{
  "image_size": 32,
  "horizontal_flip": true,
  "color_jitter": 0.4,
  "norm": "layernorm",
  "norm_position": "pre",
  "fused_qkv": true,
  "parallel_block": false,
  "moe_every": 1,
  "experts_per_token": 2,
  "shared_expert": false,
  "momentum": 0.95,
  "orthogonalizer": "newton_schulz_5",
  "warmup_steps": 140,
  "weight_decay": 0.02,
  "adamw_weight_decay_other_params": 0.05
}
Rows from block 2, named by matrix and row number. Rows with one number belong to one attention dimension. Each number is 128 + 32 x the weight over its row's rms, rounded and kept within 0 to 255. All counts start at 0. Numbers have three digits each. After the name is the row's rms in percent of the matrix's.
# v: attention query, key and value (stacked) (model.blocks.2.attn.qkv.weight, 576x192, the v third), inputs 0-38
# proj: attention output (model.blocks.2.attn.proj.weight, 192x192, transposed), outputs 0-38
v.42 097:136086137170170054119170130153113112094117130119080135075090197067102089175125118126092106118074156041137117149131132
v.43 082:119144142132116079182151150098137165112122120089120075153090158091190098095166109091100150106188081108163116134113171
v.44 083:189136166164157154143131081161149097042145211180091074087163124195135129186095116161147095130116155142199120136098109
v.45 086:117129116087129099109164134166141125143068092155160130120075076103151082128122176082146149113172121185118089143123105
v.46 089:111103123072124168145072195091139092129134154094097126146109091148115164223153109154044082109119104109159134130140201
v.47 099:086090076167113093090130102140078099157115066129178142106146086088156175105133145118170095135129139208159159105177085
v.48 096:098169116133084126162131128072103125109131089186126129050131118107101087169160160089187147145107108133120128122158131
v.49 086:135187080098170127182144130144067122127114075142129181189123041064153077143106090145151114074065174194131153159117126
v.50 092:046151179150149108143112191148126105105139100150150196127155126120159150147177171110096138088141102092102097133130074
v.51 096:084098119082119184130157135144085141108183162122122186110083092139157125132087076134177137162130166091121153128108184
v.52 096:086107160150090150131131120154182063099076103146201124123127120129080142168102097117121089142131168113129100077174115
v.53 090:172153084140108149087087115097125142128134111083093098163088115137169096130077085147103138184110129152080127193146077
v.54 091:057135166118102109171127126141056182089126124135137098107192101124157123105178099164169162141121077093193093118155103
v.55 091:139133134109145119133143120176122080134161066158125180168166071134094170136059134140116114185141169060127166082118146
v.56 080:132150111118110140108135128131100103126127136112111146195071137188085134114120117141100109114065173141132137123160120
v.57 080:152164206137171088126125163172113103115144102119127112187102168102201088142122178112081127128155057159141210158102124
v.58 090:084167101113161081172136157132108166161145110092115172181123130140096124134165118089130105107216112135128175137108158
v.59 090:130103125193114189120090134142151143187073104109192140128154127161131155109177121149151095122099126157110141162081092
v.60 081:129150148151141094143123059120157083113126132114155100135157117158147113108120119140159111128153070137139103101118102
v.61 086:097157126178103128149093119067111133085104116127079145159123180100102104148140103130112111138107140099110128112119139
v.62 104:152139143122130157074124112116131112115137151129118125165101170153141107134155177171047174121127126086102098141085083
v.63 085:129092119121166139146133165078087130124119145141147139142108109090153131086118117101149110058059182183161096154098096
v.64 097:080126125138135146120114133097106104153159158072116158119137117038176123160136121115133166170155134179128152202154089
v.65 100:158183123098101143155164127113111121134167095155213092114158133112101068153153093085141151174167141111143129136116174
v.66 114:093202132089104147129084187146101113110084154147136150118121134130139156115158032145116149167180112113120124133154105
v.67 110:163105157117119158097099106139121052154150174097057176131145129153133163128131120110107056132151105170203146087138111
v.68 094:135147183112133051150126093098151131130143137125143158171152153185083098126108104091109196098145149125130164117143139
v.69 099:135066127186076117158175155160122125145150126136144146100118134158143053111156136141102154133139110097107093087177125
v.70 098:102164152168114162144129126121143141166125133127125158132136139194091117136128121101083140159092085115140105089111156
v.71 109:176114059144168123149111169147127101171151123135172112143073133205133143068080053196116133134149123101147124076146147
v.72 095:158132150138124173173144123114145079136103095083206129106162062127160102103170104143221152107097163087125136109135157
v.73 091:146083121168202059100153160103153153113109143077129123117129116155148096045173129170117108124127186140112122148172116
v.74 112:112113172176071117143147096147140159139083191157116135159136099111171126111115115144107143133122159146172162191151128
v.75 107:159095106119126083049103133113160102185123140182132146117075176156127132130104108076152183126101165133097091155098116
v.76 103:153104128102093138131107161159155148102158169098023089079176122111108119081137141073120156132140128113076145038180097
v.77 105:133126097128124146102121038109139132173126130158056186106140158141136157180092097117114135098125094128142047130089111
v.78 108:144173125170137134175219123112117135106136165147108133101100146123160121184135075151149129174130111120174121130093146
v.79 103:120135110141110137075092084169177119118155155053133140181161096162125101121187108078108163179123076131096107146138103
v.80 098:134076120146103202146129111112106097146125092159155129121143114175149203155150140170167111118129126181151131176128070
v.81 092:159115136123145133199049131103066128093089102123137128149107112125134101136096097168095128148114160215135100103107154
v.82 103:064141142115129177133097134124168112112128087167121062079099121157160094127096049131127146120122158113178159171088120
v.83 084:088218114121103188141096113115146129118129099139087147109095122130168163109158105106117121066141155121103112132096144
v.84 106:134126110104207125099115125123143232155151125100164109120111134148084101144087161082120126107101220117126112091151113
v.85 090:074077076114163135123169133085142116152132120137193150087159081085101135132084181184175118052128180112152124120117162
v.86 112:107166173146118141126149139179143150144136150112065149176178163135137133103081118165129174081093184033094079108103100
v.87 100:107115094087140134076103097138142100100115179107176132093119103108137175138129125135133148143159130117203135174171102
v.88 103:118151156137125138122057159130157159133122147115114122145129108131090128079136102153147191124124121119128172136112140
v.89 096:070103138196153089121168133105159184076129127059093147124137092083123111142208156111144137120198109197166160189156100
v.90 105:088119127118090132095123096166185132108102144113168140122086038132146147114135165101105090184134141162160136132115108
v.91 098:074095064124133144159138152143103147189108141124118110131128066093171144240141161125132141136150102113130117096113147
v.92 079:141087159138127103133159173103164067140123093112110127125142127111098109087123044127208140174146176087129106166142138
v.93 099:118131135140141097121123132143084144129092141118121114094118137127122128113127144121149126072149126139124128059145096
v.94 112:148108152126141140172140132111105162169110148145170083083115137114173172105107085109079084073118135100195141167152101
v.95 108:176127158133098112113080165120090171150115140142088105127135130193130120113148142194093152150121108107160106105105134
v.96 087:034133098037139189133116109106150122171123136068096071085057088123115135117132092091138106160131071131147113166128105
v.97 089:164099048172090105106120121173134112089131147080105161177159098102113107117111155131097163138145142167099164139074143
v.98 095:116126138164096154185140149112090095129121160162167085124110128104158179111151092237163118132102146123157132093109129
v.99 093:080136188086123129112172149172152171079115142104082139069143109164180133108145126051149131140121051082140141130113130
v.100 099:127144150129161128150103090115093100168117096122119136188095157065079139132182121107135157103132108120135058100121123
v.101 097:127106134112136088117203145133127093101113122159126092125092156098145163109171122111082145148093151124125083091095180
v.102 093:128136145106116168122080141096065128129157113075091132137100200104128142108136084090149134119084115180123033164170135
v.103 092:102135153095152173165054120113158120119147094071134135114131195121107110147124114090160148185108163135113183164126127
v.104 079:142119140172094111111166160114131155108084202088161158136152158127092154143101093168153106140116135170166152161110115
v.105 085:117070137154147156110144130119101189120119123081117169141097122069146154142136159105121112119139154147192127137157138
v.106 097:099144145093135111099132151198115147139116114157114128108159070122190137142167109105128126102092072128083154133188175
v.107 095:192024136132100106098149139138170153075080214123200131048134131128147154162114126189126097100092124121194120112130178
v.108 082:118099068150111104152111106111129110129220115144153139174132157163158133125176159145086097140098169174168111073107118
v.109 092:116133140068086172144180129179118151159121089138136137085126103121066076142152058121128170117125122078129101122079124
v.110 097:129098078106113128080163153163148132111151179092164153133153115093115094118103097169130105135130147129141201120139123
v.111 102:058095147159160147065181073109064146136174124160134098140155157145127148134134095137104168121111084117089107131139162
v.112 090:169095146097144137114153143119129185097120141131098179120130082134143123138171129144096119188114102146170142112104201
v.113 096:163107108118126149101145198126077123097127106141138090093126097148127140155112138108143112184164108148143171092152177
v.114 085:094128111120096139131135130142101081094143152139133151121114128160102131095168140162062115128146146137133141207118105
v.115 101:119111103102112127164151097099106167088160140175099098151145096126138154077116112111147115136107153094143130087143122
v.116 095:129119088104092135086102182122185158080108132203146181126181155135160051147107138162138060162133175129122168131140099
v.117 093:142194134093140098140138093161124110130135095197068101115181142104140137100134180108088094122140105108122086114141085
v.118 105:156103158139122159118106160150063148145124136095148153074111110082127134061130112159108158109149148108107152097129133
v.119 092:148124113042132142180142096091137108152064121176147147122123099114092135100165139138089148152148125105129167198135165
v.120 091:159148117184097149137080163102158148141123114169084116177074163158148144131125111086131109113099119124119139098076137
v.121 088:160105131060120196171168100164096172162124178151096132177114134117150113125133109136143138134090115123159099102136108
v.122 098:086153166095113152104095170145065180176146123113154146125124147126126102135164122115113148118133155110171122104164087
v.123 094:146164148085118177146165099116103136152138140164119086158171074164111133101113121192119103146109101143114117087195140
v.124 096:099122134153121121149105088114054132126143150082102078137164103133133090097100131162174167103129108130148160144100132
v.125 104:153197090102123106157126129085147106176096105093121073123174116112130063126090177104127148043179153139149085081195132
v.126 089:076075116160098093105072136115133137137088163105128138139122128072119123125190141125127105097095091117119127106093164
v.127 106:122090137126087102131149129089208127123087095097185108126125113122097119135150094116124141114053143160176127197084105
v.128 091:116162096064130122165167139101096064120089109117106110121162074121137129104097141133133132142100058107103129126161110
v.129 085:161132170176088065129139165134142158178126164105098140134130187163098073152145123139167103140110126116147116193131101
v.130 091:148073147136143147139123135084162133169147124121122146170138155103142087091078160141145167148143130104123069097118083
v.131 081:101106087118106114071151122168176144126102220069094181106117063142161049157138092156086097114089120109076154180148113
v.132 087:088156115122177162166140131112088143131082132113091133072158089092157143163092093114157064123146075131141131165091116
v.133 106:135124133164135121097154148172112160134160160086099100112189099168104110098120118123118188181137084167091116137185214
v.134 092:096092091131094126145097127144172133124091112103132077097110215153137146135114173094188115133114091135128176098127137
v.135 090:106141144122089102161155108136167141174093113168135062069142166088100127106112078112176161094145146103062091098146124
v.136 100:175113118205088064151177187176147132134077102128155168199154175114140147187135156109082130135086164140108121145127136
v.137 094:104118109087090135130144106134126163098156166140239113154164162107170102150156147189183158102108109114161107136228124
v.138 103:073121122137133145133096138167175126092107099156161169099122108077149131095162126113044141135098134111107094003152133
v.139 086:222098167127159073115100152123096080129102130155087123134067140136153114148029145062161165086094111159203137128119140
v.140 097:122088158175121113183167119156123134103152093151130153165118169102165066109113151144148191089047117161074123172155084
v.141 089:129118193180074128126152140088107180155159123134090166065124187086167110133136144122116138170131181121063126104175077
v.142 101:100154118098091164129129078133064151108140108151119161158128075108157161119148157125139114126174104095086204096157076
v.143 079:153149078126154121127162175080128133181192181162181111174172091110079121143075117158122117078144161080138112155173110
v.144 091:098112113142150120084103143187170136136091123110141113158130104135169105162064137118136108172124048126148172079166105
v.145 080:096155132172127110120157137165131144165139134136145120090089149141180120114207127142101166115104090143121115104118178
v.146 095:144149113154065103157102160183114122138175118118134158139088118128142109154160133218148135119170172090122138136137171
v.147 092:110120080049083114130052077090124103111156141140113079137147071159138151069104181145109161172118110127145040138144081
v.148 086:093124141139101078099185186145113146121123149107122130104147080114130148136108143096151084117123184154134108164173148
v.149 097:200111123185122136137145159128200122110125116111152132124143104138095136070122144122130138078094108142059162102141147
v.150 082:089175121126086067135106138170150119152064146097135153157130105130098169136142160104123136174083118104110106058150100
v.151 090:143086092173138133132114121128164115164126143077099105137100096142082142068152154137146097083122132111136124090112137
v.152 090:156088145157121120149160102116135102138141132096155095065190145089074093125129087154148109117132182110133116116170136
v.153 084:099110113131118127128126095091099156151158093097106078131173092179119150148137165123115165111089037122136091130071144
v.154 089:118189140105144190130084103062091142130133131121104113132156146123103121141199140149091134184176059065101175161096127
v.155 096:153083135148160105119165112142133111156116127151156127165111084125115084111149113100119145039123178102145149167162115
v.156 080:175119150173126109191133159108106183102095114075163101086161169081163123195123183165209157153095155232132144147139085
v.157 090:094097129102161096149118110146184184082066151097166104095090127115158176102127152190148128093150136151094107109090079
v.158 081:110099158121111126082152107169133152149145154125076125140120120080135178117067143081144133133123118081163070110113111
v.159 088:179141130138123088123129129135113107133116135149182134139140113151107151196134119099164129131067073058145149120107125
v.160 111:077166147105109127164097165139144092098182119074105111060152121119109039124127135151159180202154145069103068110116124
v.161 106:144083140154062185133119156143105166127143083158147105166150110127126117126091137161144142144117149099116111168131146
v.162 105:202138115109071102088141129137151108120138150114100138110152092091166089141113111102070131182120065166146130137110149
v.163 102:150106139121209160127133131104102154160100109173143130131139082117105099148128108115128182091090135131168108141202161
v.164 109:117149142163131156166095096167109125122128119194118113136138142111118055126107060181127125147065197118144095126114165
v.165 111:087143144094120093098089167106106146111101120076102086085107086118117112098093172145133078062110128115116100161112158
v.166 095:171087130158109170113090184162145140124096129103129120146169070140155147110045166107143143095178082141165141178165195
v.167 099:112123104085111082115135170107112144130112129180108144169154080128168111112140112130138126152120177101191162107090121
v.168 104:152129107184108120150161190166092153109200154079143127150121121126125130121098150126149106174126118114118165131089101
v.169 105:089129129136141150045111134094169204128114076172147114109162173098104187115093144107096157163132142178173213099111118
v.170 109:163161143071126157114102159110157192156085169196097144173170070070100145166136179137141102132127143124184111057150128
v.171 105:146115142110111108095118109121140083090121100207165097051132157135097131138103159137121138143148123095096101102104128
v.172 115:086128105086103077151129081111056145152151128124171181176140180161135080163127106084139166209113096108115160122164102
v.173 102:133118166133011169100113147119184111134127130113096122150119144096147118095107142141191083143184147161170154130221195
v.174 117:169117126098172120134117175123130102102131171152083119137081135140092142147171114149126144140094130144067125086072127
v.175 108:150096130084110081095090144141125087112109112117144144145108205163080161146136200092113122118184147149098191117117116
v.176 091:113113108162148181124130092140132116131159106100202154080128135134147147125139141130103202072128130124120093153117059
v.177 096:130115175120110078034117111174121122118134134093112140122138069147136115154063167103123107125167113130158097172139125
v.178 094:165129150059170107105131096124110094091146152126125084110134150155127143198159166125093140137073101169097066184161132
v.179 097:091123090041098143130133129085104101128182126106156160138115201130192189173172188117147163161091116147141117144152064
v.180 108:158096114105138085106098101148116105069128155173145116140112097125112133100122098116094191143121143101105189126146198
v.181 106:102141138091173167126095125132122146159087195106120123072129112161111132184119190109153112127080114143192137098120164
v.182 105:099123132141134149121153175141126205176057165140184164189135092139096176087135185155130094133146149117129145129077114
v.183 110:145142094095144140127164126128135140154178157151139097135200099151161121078137143130121134139130145105121094127115078
v.184 092:092090138104095147140097105122145100118125098120079098124161112141124095092032165137097099175103146096117108158124190
v.185 107:114134190133170109171144187092142135088122123065101131132123143159135093151123124124121079175054191126068141156063072
v.186 104:157051185138155093138161094127176126135140098168121142176130136133111094138090148150091127146100144147111184161072131
proj.42 098:146158093085135162099151092126141090107093135125098142160117103156136177111148198143194129112185098191085114180108135
proj.43 083:124187108089177156112140066134114135077161139179110095108133117145083100097148174134106105167067167117130154193090096
proj.44 086:095128117149142111183131179119119119144110108114184107127151080171132181106163101078158149069160085151124057122152137
proj.45 079:153163109158108121182106125124117105113158133066118106079111199110124164134147162181161101067112109124107114108117150
proj.46 089:163109164139134174143133067108095150123108096157170191133148154122099131110164114085122185180084108111100121143102072
proj.47 106:154182112097113123124153120079191131104150147079136149148122129113149064118115129136077145092100160076112133120135189
proj.48 101:180106140165201132099166162144138131058118076071175126136113196186145158116086079137112121081163090097147097143102123
proj.49 079:104090129117083125105104166120163153119202141083167136085123170185125141097130140089164025124171091072103100107136149
proj.50 089:157093162103101163125123098107170166139075147082116116144070133090192136163145101126184083115152134173172187113081192
proj.51 087:153132128200118116157077138158129102145101074132111083145186160144128108133125071150164124069126150206137149142116080
proj.52 082:188115107127136157129081093122100176116113131126117096124149115132160148095160198141109185135148086187129146100089125
proj.53 098:130098180114108098190194103123134100156153116158136114122173115123051175130143162090117145138143129117116075104133111
proj.54 091:159080093108210147068180148129175139095149129114101188143132167146128091162095124166137104175140160136099144133181082
proj.55 086:134094147157079119123079151071115119136150131121167139112083146113138123156152103100156104098074100185124061189145188
proj.56 080:137177133088178139133132086148136137165098150171102100051134143094143105105118168083128132173145098157081081140124143
proj.57 088:115161055061081151116146115127133088130102164107091113104109114136162146153132138101130101100098169137128153116142138
proj.58 092:142096147110082071123135054101127143089169186147129087124132130060117148128114129175146148177088183177159147101151092
proj.59 088:137111140093082095103178160111118163117134097125117168145091079120132103168095132105091183120090106079159169099187165
proj.60 073:042137130111146152048164160159110168119173140119132189115137134092091125117097140102135132145182170132100103114139160
proj.61 073:104073146105179110178200142171083142102132073164091121130089117126162148117082119062160108099111129186148075189119074
proj.62 100:115105136114122098168133105125097123113104174134124097113080111116151181129056128089177156136132136192090113128111150
proj.63 076:116166092118133107160115108160135116072198132105129098151111155112088121157115077077182115126214176060134172130130131
proj.64 094:125063163101116175084095096155105173112127112179106113149150142159152133120141148122118131062111137098098172124193175
proj.65 100:098117140143097138150107133135121164118094172111122149175046104144123186115181098180114083135111116070183118114174176
proj.66 115:115071101165142095118133144091078140135157127147180182139164128119077164087119183128126104078073138129160127124096167
proj.67 106:108115108156116086187129179130124155148146075159155128101110141084140109125110170145113165100080179122068143152162137
proj.68 095:088149114126075118123125118176117140179112163177136123091118107150173135158145138143130088149109132123111125166082106
proj.69 098:140140107121153147105081099060079151177162163105118134156117144103125191113061117109175134150118142163120197163137107
proj.70 091:106164163145163092164131137118128148142151126134123084109123093124175121117163105137140093150129165080090098155115125
proj.71 104:130109167167135103145158097066169167098079134103163121084160093128087161164118155099175114103088147208138067180105078
proj.72 100:099121125102078151098126120161138122135143177154103103188112177209116130129122162074096125055169157136154084155130139
proj.73 092:111154142067119152070123132136113071159137148157111130144150156171131127147069177066129113147143041174139109127083134
proj.74 106:134141121101127125092093146181152147103138078109138139102153097132065110132166133085154120070118134138075112068151124
proj.75 108:107133120171155204141130071109133129123149118122124124121173110095142137140105147148126124185140071149120148127085110
proj.76 110:087107129154123137108200102138065094165128132121187122178140112099132085169111096153111066155083071110149144188073116
proj.77 119:130067128148108147170111193129170151124136121101129083167105163075121153123138150116146108097160129127064142090159088
proj.78 107:137101140121138090112045116142110090150090078156125136102129091180142096079148175131145123070127158137084182132146141
proj.79 100:111133078095173182112133151108123118099127095178177127131128187131147120155063138168173123062148146103123125127186132
proj.80 112:142126080109116060135096164152169173102143161101158120164129114112109120077097166160127147155101163108136098142207179
proj.81 090:166126156157104111079123107110144158157109125127116125087127144178138105121110161099102098099176108113116116152141137
proj.82 107:190157080131123125090179109140148200134148144077122136165128122114055172109149163136129145141190151135133151149170173
proj.83 088:156094129173144118124164144102107134176117106155150102113147144140139091203174110155149126105147157105156113127204102
proj.84 104:107154151150116163106136122138138083138098141168138115172124121114146105127112088096087118125167094157103179160133123
proj.85 100:145122148107116135148116122164130133182142082104050144144083134161187161147166086133171176198077121141147102172169130
proj.86 111:166127106138132084109117123134097094153111107119210106137120078062096072140199171099148092166154073214181146115109131
proj.87 099:118129109102127113152147199149151166143133108153098091168142170100140142085150088127054105110099150156082096133098128
proj.88 116:100130115129199108096162170093061099150129122138157157062138145125131130117101158085097086096136149091140138090127160
proj.89 099:202080082053141111130097086127085126120109120203118147117113141132137126149113133084157109151096131119110132075121169
proj.90 105:164082113140149182126158153139055090144167142136095115104151167089105118066149119137120141055141098101128099097118169
proj.91 100:205116182148147159136125101106171094103134170136194136142126162205150089070170110150131135132113126097117140152176169
proj.92 079:124101110128153104131130106149083167131122167125147139112131130131137140162143212070158128112124119135157112085065160
proj.93 100:184110122088166108147138143101137099095148153152107168117141147062149138148088150090140105202078164163135156147051121
proj.94 108:080115116113114125142133148141161121116123076133059150201118102127104088175123124121115146182114126165112121118183131
proj.95 105:142145120122167110113158101119202150162133084122126125114122138072087155148109139099164127137127127175085148154056079
proj.96 099:163131093201148073120129174130102125068140132151071149139126127124136144184139131129140137075134180087195123083142195
proj.97 089:158112166126150131135118160065126117150093082181172120159113114157101121141143089092103124129125164142111099149161118
proj.98 097:147125126085084060105077177131127093133139111124134142172145129122107066146143165080131122111144149090092096145103154
proj.99 095:147130123141155143089130131065136127158171124118106113174102141149093185147047156149136125124155152132087133129092084
proj.100 099:161110133116058099162128116129092122103120084127143119103157110161140085149066130103157083164145096115107190143156150
proj.101 097:156143096152149168109095091160155145161155103068120111096171202147136102112117160083166128143141125141137118146128093
proj.102 096:152091078173081110173137119159127114141073131212149149127136060110105148202112177128159062131195107054133178075111125
proj.103 099:147143106182150128092140123139061099117099158206078128137110049146133114137145102170159126088079110118131079084156177
proj.104 083:100163096066176131181114100122112068141100035145066109149108128148205137100120100118100159129101095076097121128127141
proj.105 095:117157099129123135148136155151125049116112166151083101124167127180072132166104182157132125112169098153110234149070144
proj.106 097:145143106104137122085145123083153117114153154114099081166117199157089141096107153138062112205149146130138143094082067
proj.107 096:082165102099127131135157148145143133105153107114092143195141168125082099124144166077128179132166115125089175169132088
proj.108 084:140158135114118101169143134161160105098096126124130078048139100126087140152114161135171164106211097081098127136149145
proj.109 099:167145156149189074126143145125103180132105116096096072100114139113169107097053152106136141123137191188094148147132136
proj.110 090:136075097167151169149117120140145140103086169136148115160093106146121151133110142122170156117147118155109091137093126
proj.111 111:170158130125081081186124131142168183127102132125083149107118084136103121095101134130105117096123117128143178139139098
proj.112 098:081145100113101160123157199124136087137069106122155117105126199111178156091188177136139161068125113083099106106075084
proj.113 100:123125155126084107131133130113199132128157155138099118165146149150114163157084131065064126065152110093136119162091092
proj.114 088:099132160139158133115119120146179157101143132098139138124159133119104117136110148111154191090139079117167175107154067
proj.115 102:164150157135101082114100124123132117133151187099162120118136166172145053204165150155148086112102143125136112115134147
proj.116 097:111100189123147191149159128158165086124084127059168159154107102101130162107118117149111162101158099187110160130098171
proj.117 094:134107092145164111159131154124136156138105106091141121131092141129109138119128063134169105111113132171102136175108114
proj.118 112:099139146118100078133149111088140167157117082144156150140130123084102114174113148121203126164106161120148144140149093
proj.119 095:064064137178136099122171144140112106109140105050127143085073157098192135126103089136193177104107119150111095117108100
proj.120 090:095104139069099109158158138091061162138143087141195129087168123121133123103131134100098137150114096113147105136113108
proj.121 084:111132156199116053143083129122125128135184072093145135110096129090105131166090132106182100133175175084079124140152140
proj.122 095:135078174111167124125107110134182049074122111173144076128143087139170158080127088089120146183142150129106127083111154
proj.123 097:095100133144153092147064130129160147125159125063148109104115187071150158138182147114155104125112141105162102116099127
proj.124 097:171198137105115154103101154164145160153118158171177189114096134160137123106195107132093060132071169090102123101170160
proj.125 102:131141153123167125191121119144085193092147196128172139114085143149096097136142077147144121152082140131117128135086124
proj.126 092:144133102118166138127150104112094110155145115172132146147121130135125121102121070130151151132167085167151098146160083
proj.127 106:139119129109219128092078152084069088153127139161131214145156143128192125090145148136126174138167121107136125069134154
proj.128 093:190116140168152088107065105158176091118144143141162124157116110156130121135139161148107153111070153137124102157055133
proj.129 084:141095125128154162152108101101131145095102092121140088157081144135099128098115139108132114112162171131195118142177109
proj.130 091:109195081166144073125148127111124090078106098137109141069101135098079177154140100181091137168133097159152133136128140
proj.131 079:137122136096074113088107146137103112104110090099100113096149145119092138149173168120081119088146139225126118147092174
proj.132 092:191163134144103112105133098089150135114141136110161137171135121113127160113158158156126102106126188086112173107139106
proj.133 101:169121091126169151157111089145158130143173109137129084078098117112150136124136107117147137101073126123138130169120076
proj.134 088:156137163139160136164115150093123075091099178126124137223105082171132088118094112129130188072130156104121104160176068
proj.135 086:162141179111166131119152159113166042109124177149149114118075144174127166191146112089139156111064069125190131098071132
proj.136 103:128118122116162139152093177157107182108168141107102137115141122121136154063189142131133182104144127096137095095128115
proj.137 085:117117095206107106144136149113103152156150140120108121107108078130149161121135095148130120119145120148127094137070155
proj.138 103:183104140113083146116100164119107145117120098117144120133137134162131132109151142125166175089179159150119114218121156
proj.139 093:079163146118140078148173118122112149143127167090133133156162117114163093125138069138118108125094176142151136103188071
proj.140 099:098136162123115169138188156129129157169158123087166134110121155143176106148125075103127079119103147148116138129154143
proj.141 089:173083110089119126130110116094150112145131106161106086206123139196125132127173062152100182142117152121137129182090187
proj.142 097:128083130163129103121135175098148137188125101106181147128137144177120127118158080145121154096158147165091132108067116
proj.143 077:160125131167138144143103065165154132158112146152115096099162109130186152152100140123147130189061109107128143148112150
proj.144 093:142182150149095192144184159135142133081145158052170122143134101103132123143152120153177106086159100156077107100151087
proj.145 084:196086165097050148144142147121053141187141129131082121102141168122134125137117066130152109093156205148122158124114124
proj.146 094:097157126091114204116166077121110167184108151147081072055175147132163106145150101081127163135124131120156122176114079
proj.147 098:096141165164132110116111164153144112132127129191180142143127180103075114124123083095164084177101070133109112096083214
proj.148 094:149136125136070126114104128117099152162154109109145119168156144130170151147216142180050160156093132105061125084119183
proj.149 086:109122093093113163136099109106073140095121099111098092192040118150174145169123111124109202135135138085174115134108127
proj.150 085:126137171161126118132129127124157038095127119126150073100112161099080090115163111145123166104142109099127116133105211
proj.151 091:077147103077127093116176050085141109139144076158185118116127136053129073183097112144188127151166089148121181150168134
proj.152 095:113156131125076135100123094039067125178171162156102122128088136172117143180087126169087098201093091098098156102094163
proj.153 080:130117063120143141211128075151119090133129101175129107108081159124137164076089089133123091158131129137114130141110165
proj.154 082:125161134100123076106101140121173071128094177146155107070114056148142152152128097150175150096125107105099094142161117
proj.155 096:088166130094154149146173064125172125152110152117114127131119192164106146141093107121182070147111047127168113118143118
proj.156 092:061201133075114101166158132098122120087162127125089167219119154151136237117165093157081085157155146050146053087136137
proj.157 086:116151095098136122097155114087186135133131098129090119170076179123112128101095088042138093159100140080169110158124165
proj.158 080:160210129087150154164084165113101116083125152166152141088144132125108111140205092181130090141150099161112158090159157
proj.159 087:071124157134194193141133097092151149122111211093132108123115140098170101067098155132121092094145159126153106088108103
proj.160 102:161128126104133103175145104123136165105131140160110135157084153163166163102087147106140079101136103173099105135121128
proj.161 107:107171097107164047105154143134084128131118154124080158073133152159198153082133110068093151112151152162169169093115148
proj.162 102:120183154136174150098101079111134182141119116174136140188084179148118138099133139123142087119094167089107104135104079
proj.163 097:120134070122056083150156115119112096099111147053101109142165151118114131126113126131086153146169161093089183135118104
proj.164 109:087115095078099115122122138092147106148125141088147144100131124176097171120111148029136087107150131072094138095073120
proj.165 101:175156116146134155106172116161121129113118110179186139162149113152124111136097132108129150162111085122160090050126112
proj.166 093:161158113144103105094146109086122138149165086164173076164092129139078135167188141167093105139093137082127117088075097
proj.167 097:149172162088121119146113098164131109165137153102138063123152168092110087117141077059143062168159107091074101157132141
proj.168 099:138144107086150130108116097117145118147113093196154116092145119124133140156104119126129107071108100152089110148078124
proj.169 117:164086135135151133164102153150153091142118179101106183146101073127161128142173069150077157071135118133106100107138128
proj.170 111:123148105189135115132136057123143094086157100096161100112095155152121129115100045164083089193097081112139110170155158
proj.171 105:106129095159100108153200170117092111151163131096097180194123117113151094126146116090099125095141112196174122113154129
proj.172 111:190099155116134138095104129154200122123131110142051107086135091080155187121126201182125124084114124155121138160094135
proj.173 099:135096157152218060143157094121092139149136160152173128108128148088160151117126095103113140124120131108088133112120139
proj.174 113:104132122099138124157104095082085148176128091078132168130123159061147085079126107092109118166183135149162129165128164
proj.175 101:086145137181072160194145166119128124147156125150107127132116096176105156122158121134193176034159120132155133117169111
proj.176 089:146101104131085078161058194151125140081111163151096141148161038146119116145088151140093133106159108135127158096134114
proj.177 093:167150060137099150156153110127150075160151078124170139187128133115117136114119151182119145131075106078078131110188150
proj.178 107:095111088152076178100115100090097184122113097119137139181075174119113151085123123135099124134190154117150123091137093
proj.179 100:162134131200137145164140122189108116118109146119134110112127147115114150082102081172136124113140103116081115078188172
proj.180 107:151133136130124166130134181149118104191110098092152164102119134131120163182143121152085121118121113101172148136143096
proj.181 101:164127099153104156090163113122134100088196082170145126148105146088182077094113102128123120142178107093048073158128100
proj.182 104:160128098101130121145107116092164039107191118106112129068140151104090097106109060068183171086132108118147132163160147
proj.183 114:151157142098126122169111117134106149081129120078125080108050143160131108158195109146146095155109129161143133131111134
proj.184 095:160128127152106177095085134120130173108150119122165102111095170182116138160219146152156138142095118157123119060101107
proj.185 105:176106106169117127152115103210118132176097096194143145113149128105074177117118206156147167149124071126119107147162153
proj.186 117:097166158100102149106058154155068157107102149089139153087115156124143127052171119103133158081216135079158149118074094